Weights of a small encoder-decoder image transcriber.
Model: encoder norm batchnorm, encoder activation relu, decoder width 256, decoder layers 8, decoder activation gelu_tanh.
Data: trained on seven-segment displays showing three digits, 97500 training examples, 17.9 epochs.
Rows from block 6 of the image encoder of a small encoder-decoder image transcriber, named by matrix and row number. Rows with one number belong to one channel. Each number is 500 + 50 x the weight over its row's rms, rounded and kept within 0 to 999. All counts start at 0. Numbers have three digits each.
After each channel's rows are labels from the 100 images, of 14976, where the channel reaches its highest value: "top examples" is what is common among them. Only what is clearly more common there than usual is listed. The data: seven-segment displays showing three digits. In brackets: how many of the 100.
# convs1: grouped (8 groups) 3x3 conv, stride 2 (encoder.blocks.6.convs.1.weight, 256x32x3x3, each kernel summed), inputs within the group 0-31
# convs2: expand pointwise conv (encoder.blocks.6.convs.2.weight, 512x256x1x1, transposed), outputs 0-85

convs1.87:495437535541479494520517472530495441513463498526543537515558364502406553532460434516364472512467
convs2.87:523545474466538522520558496512495526532436521535458489520502544492523464578532507470510518524566572431455492542564577484464509508519491514484478591481421431483510556476440374527486477413529541518487501460414502530472535488517551497592479493440471536531491488
top examples: decimal point (100)

convs1.173:532504512528587559492386492493484469487409529404567454509500513456549542477440507545441430577480
convs2.173:538521479543381417473506442590539551448436455458504523463537490572482520584469540509528495554439425538451460501528554538577495448497563390513512407473442537482514459504506479456512514376528419605542527479530440446531571444568554491498444522499509487518540475
top examples: second digit: 1 (36); second digit: 7 (35); first digit: 2 (26); first digit: 8 (26)

convs1.251:425461560514530519481450540542514404562549487552514501411533494464550406457452543464523454591444
convs2.251:577618518498431499445472504562555583543495512499503494564477531501607505472445505546430503413529503495529544476524399458445616545474486529573564541540394479462419496490550476479517532502536481542433547477462532514451490543489448524502401527525394350492483509
top examples: the digit 3 (100); second digit: 3 (89); white glow (41)

convs1.78:529502488458514470466424488469508467476546447458404451486412520458397461416509590450562449466480
convs2.78:488432508522523476488487496445556536496511449457545492443542481545464582456451545501517493496495600496503498584527520500463492570434410529582519386454496468513440550504631531548471467554558510546533407512555477537484454540537474475419540482507481484476421499
top examples: the digit 6 (61); the digit 2 (56); third digit: 2 (45); white glow (44)

convs1.138:449557477448535525539434473587441524548574471536537453396511467450437463522538444448525457583519
convs2.138:556463566464572449446532514568523464482527492413544574489483570451493497521433546470581495481536552509389523496566527482496397475489469544571462514472526436511564497437562424571510487488598488517567492482418542466545526542590480483484519555535468501519467510
top examples: the digit 5 (87); third digit: 5 (53)

convs1.25:432546460435546472507507443478372503444463497410482458501527458437509414507461549475427477563464
convs2.25:493406502468488477400482445510558532455607516525577428511517550444463502406480442447401441491518530606523495563482479513441515541512433471554471520565467469493510466627520505601514475492534512392523520502420525523417462532474509519519526512487595421500463555
top examples: first digit: 7 (32); first digit: 3 (29)

convs1.31:350516489433524507493473499449451545434421483499474510486475396460479406530453561494456483530495
convs2.31:477491512531519502405483557508517511467457491479564503524509500562497516460435526434448489512528604561413518530483468560540484581427435450478503648558399497465461451525552526554533487512520477451407537536420545470493475482569441533526522451457521432498459602
top examples: the digit 3 (100); the digit 0 (83); second digit: 3 (67); first digit: 0 (63)

convs1.170:493536452490480438452485458529433544416527484508441366391435567465523504566486470513471521480465
convs2.170:461536439475506528569505519556529513463579456470481505516474455514509523508561421503411529544507523510464492543453540509562514446522455503553516559502484561621466485490459425474459400593461477498484508500476501449476560415400453466458550523451489416469473522
top examples: decimal point (100); the digit 8 (62); second digit: 8 (46); white glow (42)

convs1.244:532394415473587538523498473453447540472506491442425484585451494528437497492415462518565551511549
convs2.244:479458455538427487530524430552485505419527491566483443412516451510496511532563464470561504480530521520508507534543597464559448491480537445481465494417590633510591522472466538468490520419486555441542467505522484494526487422450573486552579488474580658519503548
top examples: the digit 9 (74); second digit: 9 (57); white glow (53)

convs1.137:477519465505486523484412536438547499396509528503427546529442460429515397449533535540453407456542
convs2.137:479535470470493408595527528539456443424498535552463490488430469498449496672503522581538490626385516517524473405495470605601501463471551426504496495452483508558470441435524515522478510389383534501562469395499523409490456471453542480458495446579504518549606493
top examples: white glow (36); second digit: 2 (26); third digit: 5 (25)

convs1.234:462435543517567529469541548521489410536512590502481490410490545512479482472412527608564426494462
convs2.234:563606510493448519500467476562530568506468502491514519508512529544531537425446495413506513478485515551450538490563440508506591469509405517612502538533359470510399533517496434460512528521527455515442498518535514520563504484524373516444451518506392400454486540
top examples: the digit 9 (96); second digit: 9 (59); white glow (39); third digit: 9 (33)

convs1.21:465479536557491494422523566437529565490444407602490498531519453488561528476442495511499393552569
convs2.21:521531469510496515471528551545476436436467480502604611501503490528438593425434422515427487576515558530486475569495429498530465526552412434478437519500466572610401492406499530555460495460570434433497610569502528484525529445488521512503535502538527480481444550
top examples: the digit 0 (100); second digit: 0 (98); third digit: 2 (30)

convs1.11:484421475500418503494487495601478427536547478492540583473510477544421442481535418423490429428497
convs2.11:512487476606377408533493466501475576527427512480485426448515536454501490453483488561497451470514384562544506555482524570525471495480543510496560396501468468496484457561525538517487454586528499524611437520565468518483500504584565499531482492487609454493493481
top examples: the digit 1 (77); the digit 0 (61); second digit: 1 (48); first digit: 0 (36)

convs1.8:446516441510472378413426490433504453411532573455460439498531544475471525533467508538479570472463
convs2.8:438425533444472486594469507443535424498547560445375558500434523553485450547588487482501563431567526465485483493515518494476440509512541511557487648522544463470570448543391513489559512477421563405489459521469537516457413464474509460561472514448448464466480503
top examples: the digit 8 (78); second digit: 8 (60); first digit: 5 (43); first digit: 6 (39)

convs1.26:528433462496437479523411472479473476490444586462490489448524416436457490479425438429452592452465
convs2.26:492542547515473482531545562507461438481459514516444558484454580485533466577538504507460495496523517488438457481487546520519506522501576505420537671456535464431562481508385455492546476519483545463492533484388532522470527483517556468608522537479506529524536508
top examples: the digit 8 (99); first digit: 8 (59); third digit: 8 (45)

convs1.112:420495519451513469457450491365556533445519495492514444500531397553460406441468468484479485433514
convs2.112:471470553452486442520493556520506463431530571442366530526539482559506449549514626443503576501475510506515486435451530487552558479491566432533463613552497520512523439576490456423587512445468445508467525449429515509481489444533484537555420499520532490523570539
top examples: the digit 8 (66); first digit: 8 (33); second digit: 9 (26)

convs1.189:485423560451598563504520535493523481479403461415558567500539524512511484428487589592488489507484
convs2.189:442476495520554372537533501551536431452519430550508526533389451506496505561560507586571493546462475483462502380432507581586510482473599490569485493457438559581451435436555584523458589550465516477504423345455461448500472571511515477425505466626619466545617558
top examples: white glow (36)

convs1.28:424504507472472490430410522464513514430425487551524519451524394422482527507423464407427516519496
convs2.28:564516519447516481442484520492475520496530570498485512545498589550486435436478481467499497546508553448424495484522540556500425500483443427477443553480456432482470519492471429526521484464511533520464540507456531516508581549501553515536501499484550529526503504
top examples: the digit 0 (100); first digit: 0 (87); second digit: 0 (69)

convs1.47:371536527440516472534485514497489397423519515521498405487509496440435419492465431523431532497538
convs2.47:487529406496448537471493461475443515441510538531450427408493494495519438498599473610522483543514437486548485601557618529501442535495565441379529543479581491488589549470475451530461448519483605463488489531461483465522536534428583490538606535471559599563478448
top examples: the digit 8 (66); third digit: 8 (46); first digit: 0 (28)

convs1.197:463426412482439539477459511527423510466484541521460424477399488432550451472533582529412479537514
convs2.197:587507530494517501456468509542512489513504566535503559532497479576461552626488528336488533475493545496477539484394457500542558470452497430513483620596401522404451499575473492435573515540590458547418588525377496460469498560598441556576451554503464423528501561
top examples: the digit 0 (87); the digit 3 (71); first digit: 0 (71); second digit: 3 (52)

convs1.32:473534559467421514552541479479554521457581415533528478522392471412490489467461442461426502459570
convs2.32:410496462488484464504423504445459511456416469554538497456597478484424506527424498500519503556423465421542467466486481525536481443461607439639524463421480552531533507425494588554494509563420554499494464427466491476504573473433520405485457469525531496536560428
top examples: the digit 4 (99); third digit: 4 (58); second digit: 4 (53); first digit: 4 (26)

convs1.161:413497456438415471536512438480517411507499478489527453494488514538464428475486443365450432544462
convs2.161:412478589496500454537541524487518442516446498427520522502507488474508431515508632562604551406590522480500500540478554466524422572475518598459490503466482389514501486480484504564560521497526475424534470449462601554467431519618536529569549527500463496487471548
top examples: second digit: 8 (26)

convs1.67:467361575475538521513441459509546455490446507490460466507426436503438517443427466518451498476403
convs2.67:491497379436538405511474535495482460427531515507589463473588451474431453560447430548482489528417478456527465451477570543530476525485599444553529488413441506559409527505552567588434531498450576510508427379493496451528528614499510489456520504520470476517586522
top examples: second digit: 4 (27)

convs1.168:456474512515395477521505479522534418511535422524515395467516455428458498455472452407543501600466
convs2.168:517538500570565501520538495590520412486553537460580487481409449483483496525440458521505536470588573505478495529515562574527428507436470529423532581494362492556426464469589424546509458527478409477541430447417553469506445549570507501505630530514489455532479584
top examples: decimal point (100); the digit 8 (55); second digit: 6 (31); second digit: 8 (31)

convs1.152:567545517481555504434407518547445514480476472412481479423508494386468441425539490583527495539474
convs2.152:575582493552500526450436531421498597498394466515468390517530568493524414573453492597556532472483530469611527493482463502489529488437570473542505474483453492479511551516539539555532525546429570560505479490486484501565480579483563465442491509455459508553535430
top examples: second digit: 6 (27)

convs1.99:526480489411490450519448497558463474463532442490467440475459524470579592449494560498640433509485
convs2.99:491493594453538531525470385451496574699484500497512474514518518447507519511560487528503509345596512459549490545500472453406538503430472649490508460499516426459552566501481449567544421509533502522564540560538491682479364503495528503527505521380436513456406499
top examples: decimal point (100); white glow (38)

convs1.88:483432544528433479517537471541432484520485542486540435483492384545468535472381450494391482470468
convs2.88:499430521456550556411526451565497507650566503493508507474498474477537518420500448536490547429617475462535527589524502413434471487575398578502421500455486488571451582450508380539467522523612406473423488549467525612465472599391479507555586482538469535458463435
top examples: decimal point (100); the digit 4 (57); third digit: 4 (31)

convs1.198:434399399483420480442444523506426485473516502474380575503457480478470449429482505496514466478507
convs2.198:465367465491523539534514454455453505506531492568517492465487513477437523484441427534448468476488488485566498569568479516457473367477467507443492461462416439580495468465467478456500515548481476547532451541534493514497534496436470512441490495470576506465496453
top examples: the digit 7 (60); white glow (56); third digit: 7 (27)

convs1.41:457489545543501643481440550458503494535543421520465479441539426522490457470508554427570524565547
convs2.41:523485514540424494442506508590491554481479534492518541544605631553546459524373497436499480514485402528500491454441463541514504381462445471480448484561398563589407447503574503488466530566558411492514563504459454505522533519508397567450485511598527481553505540
top examples: the digit 4 (98); first digit: 4 (47); second digit: 4 (44); third digit: 4 (32)

convs1.226:556451467439489511447531396406433576468496531428563535572497508555490426495489494496477542456570
convs2.226:470480480459466435556500488492522462502448334445661464452483484451444429584530475517609516475519494507529498561503573535486441529534541511592493489389493513478496542416466600556415552524466569523526389450490474489472503563519529479460597541553508476552539495
top examples: the digit 9 (98); first digit: 9 (73); white glow (39); third digit: 9 (37)

convs1.213:444361387532386500456486506500499528475485485496398573478468482503525478465468541516460457516488
convs2.213:490357491464519525527514500507454466514476578551516564530471575462417530490412418513439499499512503444510504506554503516496457418457419495460459506432383452597412467408528499485499516520452483543535460541495503515482526535515497481458485501485621506471474460
top examples: the digit 7 (55); white glow (38); third digit: 7 (30)

convs1.155:563557573519473523544508551601525573504512523545585540497538591533528569560455489465436546546546
convs2.155:570456390544531593475492526580475471457498517522492541493382511535487561449478438528406528551559522515526516546526445519529449521515431505537470561525404626574457464397515481522468514448577529494451564585471539506517462473440504524521584497513591467516467542
top examples: the digit 0 (97); second digit: 0 (77); white glow (36); first digit: 0 (31)

convs1.183:395448522523487456520461482495547469490447470487495524519490417499344445448482477448546481511401
convs2.183:495419484551420459379503561485536566508476486529397482536610464538504553469462474506534552523487472509457536509405506517551526436443503485429569472489442463490471437470544520431565514619570461509486599532518527519495501537526438529514489524509529452508519438
top examples: the digit 1 (91); second digit: 1 (85); first digit: 8 (35); first digit: 9 (27)

convs1.191:410448531515586513561440520475518526499379515424533500483551478502399429477505497552482435533456
convs2.191:505510519568395459473485534542547552516416616479374492504641497579556501541473569452575474480489434557508518517493457554562542426412488462443529466535489492503522466505531509454538564551518434526489600570591502458477545412550491561519504490445522444546496462
top examples: the digit 1 (63); the digit 7 (58); second digit: 1 (45); second digit: 7 (31)

convs1.96:495463455397442465511456476562413490508504460491460485495473549492498572448520562469643454493431
convs2.96:475443605465544534501477408460486570641455462479509511522542530458469526498583497524502524367580526466560490528477470424408525514435479620473534452485561452468557561491449486542512413513551561491527544582542510651462370498505550488513505515386465521473393509
top examples: decimal point (100); white glow (37)

convs1.196:461499486454453579390539509496535419528465574564459495489508500516567520435486575457425459581543
convs2.196:501379671427504425525480515464469452530464568484474601462521467523446503463465708460521526464440511474530495460540569503507528498507533504552479535525486400531517385527490496524596460526456535511468502502511466537475504512657521481529476494502487431497504432
top examples: the digit 0 (61); first digit: 0 (46)

convs1.202:436471454463477563452470473527465464512531506538387488402456556477574541411472595482442471501493
convs2.202:501479514579329489451477521626517474453445506526493495457472466477521484504469434514499533468511399523514505505557566596493452393483489513443497519481448466512518381499522462465458504578490418550542509501449530518507534541599525512487484527485525487450512446
top examples: the digit 1 (55); second digit: 1 (42); first digit: 0 (28); second digit: 7 (27)

convs1.75:461470471419528394513480455510501360435435448523439442526462444438461513466467536501460494506466
convs2.75:504623463548451612467497418481527642534440435489442437442641426504554481464556410462540488505487445486608476541521507464404497510558487491480488499516558458561545568482560477534534586526575466552478508551534532579495449550441504444587553447455499664525461470
top examples: the digit 2 (91); second digit: 2 (82)

convs1.134:403491489446543513550482470517498486474515509526449457404563443512497488555511471325473517544469
convs2.134:447528612550514472552473552590546501453475475434469474451495483541489564489495563421511544525550532550463481598484467482511502512521491506545537504516591517551573490481526442489560497467528392470431489540553536505552514387497442458495542522511560467435419566
top examples: first digit: 5 (34)

convs1.113:397473382493445519476527514528507527521441456556463482448436441557556454532411467491492502467412
convs2.113:464610523526389439504513459448455539504435539520517528483473475556503518497383523566508445523466458480562492525501499586577513501454485437484528442431484469537435438505643491605466600450493484553607462483547480506499509562555564484498526495523537488476501517
top examples: the digit 5 (70); dark on pale (38); first digit: 5 (33)

convs1.91:523471519498446522431430493468459459513528528454465462463391536513384508413545552466560429464450
convs2.91:495494570524482505416527526501519512519491527457554495473511549573510594461417499522554450482505616491453452518534491555491531497443397503454500430479476497541415569509617459563458496518569538516559544471480486492481486501499481508486558462464486550539462541
top examples: the digit 6 (56); white glow (40); third digit: 6 (35); third digit: 5 (30)

convs1.233:545475470468482485412527445439432534480492528423593488556529499557513385524476543517481541423578
convs2.233:507469492504525470568459451478493509462457308456661495462491444459461423558498482561616491506473536499547512527514595558468463513501527500560521476398512551498502551428462597562394560532461575506521428447495483500524504556496552488443567556589525505519492498
top examples: the digit 9 (98); first digit: 9 (61); third digit: 9 (38); second digit: 9 (29)

convs1.200:456432430469425447468430542500402459529491459442404539530407469460485466478464436478471481474460
convs2.200:497411479438565513478472506402430495554559529584476494458520441504417458481416400464517440455465596495536505539551476452473442464524471471462483588503443431575425547519473500462524481507457505465476388561513516520462533474381387468438550516462526527496519439
top examples: the digit 1 (88); second digit: 1 (78)

convs1.129:540534458393518506433399442507496451429468454485460538487511469452469494516473468540481356550500
convs2.129:490483574480571589481430432369489557560421437505530442471634534447443483496486561533502499484458547475587516542482521415422477527477481547529517446447496400502508621468584516646529438482471565557520454557551524574499442611514509512491485490378479561456389457
top examples: second digit: 2 (28)

convs1.24:567456499433462492511517409568463438547538449488443506558479563567447470502536449527554420405491
convs2.24:446461477617353489416507495530485556492521466532546412417522540534473460467495477513465517484500355506498508556570576531498480416475519487450536448452521507478482473533528498449429485543493456510607542511495533531499520477506528475506470530484605508477493411
top examples: the digit 1 (76); second digit: 1 (64); white glow (36)

convs1.15:544522473442484489477540441533399464457463399451579512518538470534487411572507464534502407563474
convs2.15:504463556477526440493469488458543514558582496475475437488519519527500577490461604465564438498487425550480462473496514484570556508522505506554499453472503434510546480511614437471561430586538508525508476438506481493535465445564444478491472523490558465496519450
top examples: the digit 6 (57); the digit 2 (54); white glow (45); first digit: 6 (33)

convs1.118:470493534499599559470505475355515518498478519529534555566514400510430496534450503499444458455573
convs2.118:479488545460558424581491528468534436460510547501394546560570547497521472534542588448483564542431538484418520459454557494513507523511567476584453661526488510549555447550452510452566488472447512471437481454441479488523489432500467491564489507562514432522566542
top examples: the digit 9 (73); third digit: 9 (36); second digit: 9 (27)

convs1.130:531503499472495475455401498481486496519504487387465536453493462451504389422528497614502407508452
convs2.130:449511426461537524426437515481468535498362461482555464529560505455392464559458444632498462494483518439596461454446510502509451514415588449570520487433461502507443512485601621649498494553499641484564473434537507521523535536555588442481540511512493503506547439
top examples: the digit 0 (56); second digit: 0 (30)

convs1.23:521507454505529388550483472391470460446424478494522418566554513425522443485449547470476512578491
convs2.23:512578542572390497449509475528510529495474468459543510451579566578551608427428476530476465522510509562493506566516427576520550505479446447448541473551441593474393468464624535488516473554520458462459544506513525482586556488568507524503482462528568597517451506
top examples: third digit: 5 (30); third digit: 2 (26)

convs1.53:388427509422445469513467465528418526558455437477474538497533515401537563495501528478426484487576
convs2.53:498494501485527460528506479496520535546520471514453534563461466512528535575518468453541571423510457474434504423424482477445528406565589557532452512477400540455405510507502546448575515500510487517438505440410457530517514528424420430499440521532483460499547471
top examples: the digit 4 (79); second digit: 4 (54); white glow (45); third digit: 4 (27)

convs1.231:388540498478486508481418508480517387488488471528480483368499455455507459509509448480469399459448
convs2.231:567411530482583559434443576435490560497606549528474494548521451595441515441459488476479512508450583464521486509481450528517528470439476461547531527571403466468401519564522500444540480513478519525421510520491519487506479504452419552507460456452513452511506463
top examples: dark on pale (47); first digit: 1 (31); second digit: 7 (26)

convs1.255:432556526479492419482451462525509522466455451492488444463450382466523468570507407420419448504478
convs2.255:460432410447496524568553487504500536504559508496527477507523450511474526522553503506504580498538565473513491492415541499552528497511544435562520462468513492561591558477447554513509513350462460554505574518500517512563407392425537458564530484490495565526449529
top examples: the digit 9 (71); third digit: 9 (34); first digit: 9 (32)

convs1.177:557457548470508543460487494477427478441412474425561420438505490473595555441403517468473509551505
convs2.177:515524552550308486457484548575546510479481418484505540434540492570535540529476536473493513525441352511534457540521537530561544387509459421492512537511417555520453474513525531406521547524483486525484529549476449463509532456512512503522426499511510497526537426
top examples: first digit: 6 (31); third digit: 7 (25)

convs1.143:514480559479481577492395534548470525455487476539464440454514485377461497572487479427471489598558
convs2.143:564557502499443502462504513559474505525429578547504600469555574522505593436419564490405502511533477553492503484572414531577517566504399467464410498502439569558482438447522446507476532461494459519536642497535498510545540420545521489560484484459513623492423511
top examples: the digit 0 (100); second digit: 0 (71); first digit: 0 (33); third digit: 5 (32)

convs1.104:462460490405519520451484498312474490525462540485437467487518442429479466511481477477449432503483
convs2.104:467435517471497457579500553460530491441546536515341514557600513510446441565479624440497487521384499527503512438482581491502521513460549399523478573556454459533464463563515445480571480446476479489433446502476518480517499559566443484499474453515510508518562513
top examples: the digit 7 (66); first digit: 7 (52); dark on pale (37); third digit: 3 (26)

convs1.223:530486503483496462559464531481443481586470537489577417567383459488479430575486497477465604470522
convs2.223:497461495458570476482495531489520477488534517478461517602500440532480548580535530428448530512497579450431491484344496480532551532473570510552476564530523572465497482532497554509555428486472502442417489502472486496447412443530461464556524467526482447545503594
top examples: the digit 3 (92); second digit: 3 (74); white glow (40); third digit: 3 (25)

convs1.206:469377415465405495503442472483448464480528495498403527524463470432453503510480429455471479441433
convs2.206:501472506470574498492415444512427475529563582522418469474484360498474465430467463457450500491538561505552508537502529495493540516511585537505518547486386495585473500505465473505551621417513516529520404527444586553513458464462383476550489493389475506494512534
top examples: the digit 5 (58); first digit: 5 (28); second digit: 5 (27)

convs1.16:558478483567513482542569492566499491580542446513477519488513566586461532464549489566509444353498
convs2.16:461561486560544499529516626522456460490498447488545595469489419558497600504457499475544466497493586520496519527514432417542433495582443483552468544471508608547495558467501531557490567547493531525365480525459570421581551396422416488448525502577526560539503532
top examples: the digit 2 (60); white glow (48); first digit: 2 (28); third digit: 2 (26)

convs1.89:465442464472409519456450497465410487483462520404484470498443442514380439453485450509454422507500
convs2.89:443483609531515458453526485562506501491555461477494499456505473481495601455484567430602520472522491459416471503485517555525463535445421549574567396503512507490460536525582490493496587535572450478545476481474505590564457447583469519495535501541539512492482534
top examples: the digit 6 (93); third digit: 6 (54); first digit: 6 (38); second digit: 6 (29)

convs1.220:423362381534390496479515507514472507458510506472389572508491484485506479465489541524478487494485
convs2.220:506472480531367518490513381530505579517495538551499483509505631482516483463456466538455500481522391458583478492576524548440492432460467528491464445457417434549440442465524470525499528466456456567590454513497461565529541573510508518473503497511533461504488473
top examples: decimal point (76); white glow (48); second digit: 1 (31); third digit: 7 (26)

convs1.250:431458498556481467472424459485516423483462576512543507425482448582495447519447482559557426440585
convs2.250:525580499521479519553518523531530520473422515523504506512461540522612427452486469502423514512501467479489508406555440488439563541518488532531490533533415530549477441485525574506493624503556524548428549493462531434505591564435421496459331521559381419503559486
top examples: the digit 3 (100); second digit: 3 (56); first digit: 3 (43); white glow (41)

convs1.172:471576489404349496487517477536481490475554452552561460566470486509555484535485438415460471525482
convs2.172:406486559474535458556536515516494387508456557407524505432451437466504410513526568526537562408613493457502468538504592507475453575563524550543460517479469495490571510457428494546530494512478509436514538480440537521458462489559502468517536505504456449467453566
top examples: the digit 6 (55); third digit: 6 (30); second digit: 8 (29)

convs1.50:472461550500466453541508473518472453382557545479466362521487452493449425518439430457523488443505
convs2.50:481433495556454505447483448515492537442552526561428424420441451461494528555581456488528465566462509426521486533469616510501432529424524442392562464449586491498529544541578493496512505488511502484537443504563491480485432571469556469585611515453600657534539491
top examples: the digit 6 (93); third digit: 6 (66); second digit: 6 (31)

convs1.252:443561493527537462465466499412531468506443554554508538411449450502547451558519459525571412401476
convs2.252:500602473543467468579523546599492527434569473509494407559490511520559400540517542496496483577478430525491504401590404476531538573451548541532551538485465470539449435489508507458410559482496467492522484428488530400541541533458487463441426515527489416474590536
top examples: the digit 3 (99); third digit: 3 (47); second digit: 3 (42); white glow (37)

convs1.70:457423470460574499607510501501483457483468498538472426624463524579479460489459531554492541587470
convs2.70:584488562515476455440497536558506546519451546442476606495427612491548507576485525475477582445568478571463474464519522566481492438535487495509383553487474497459485445596487507471576624498527454595535537460463495486458490595545521521562431518544546593514591529
top examples: white glow (36); second digit: 4 (31); second digit: 0 (28)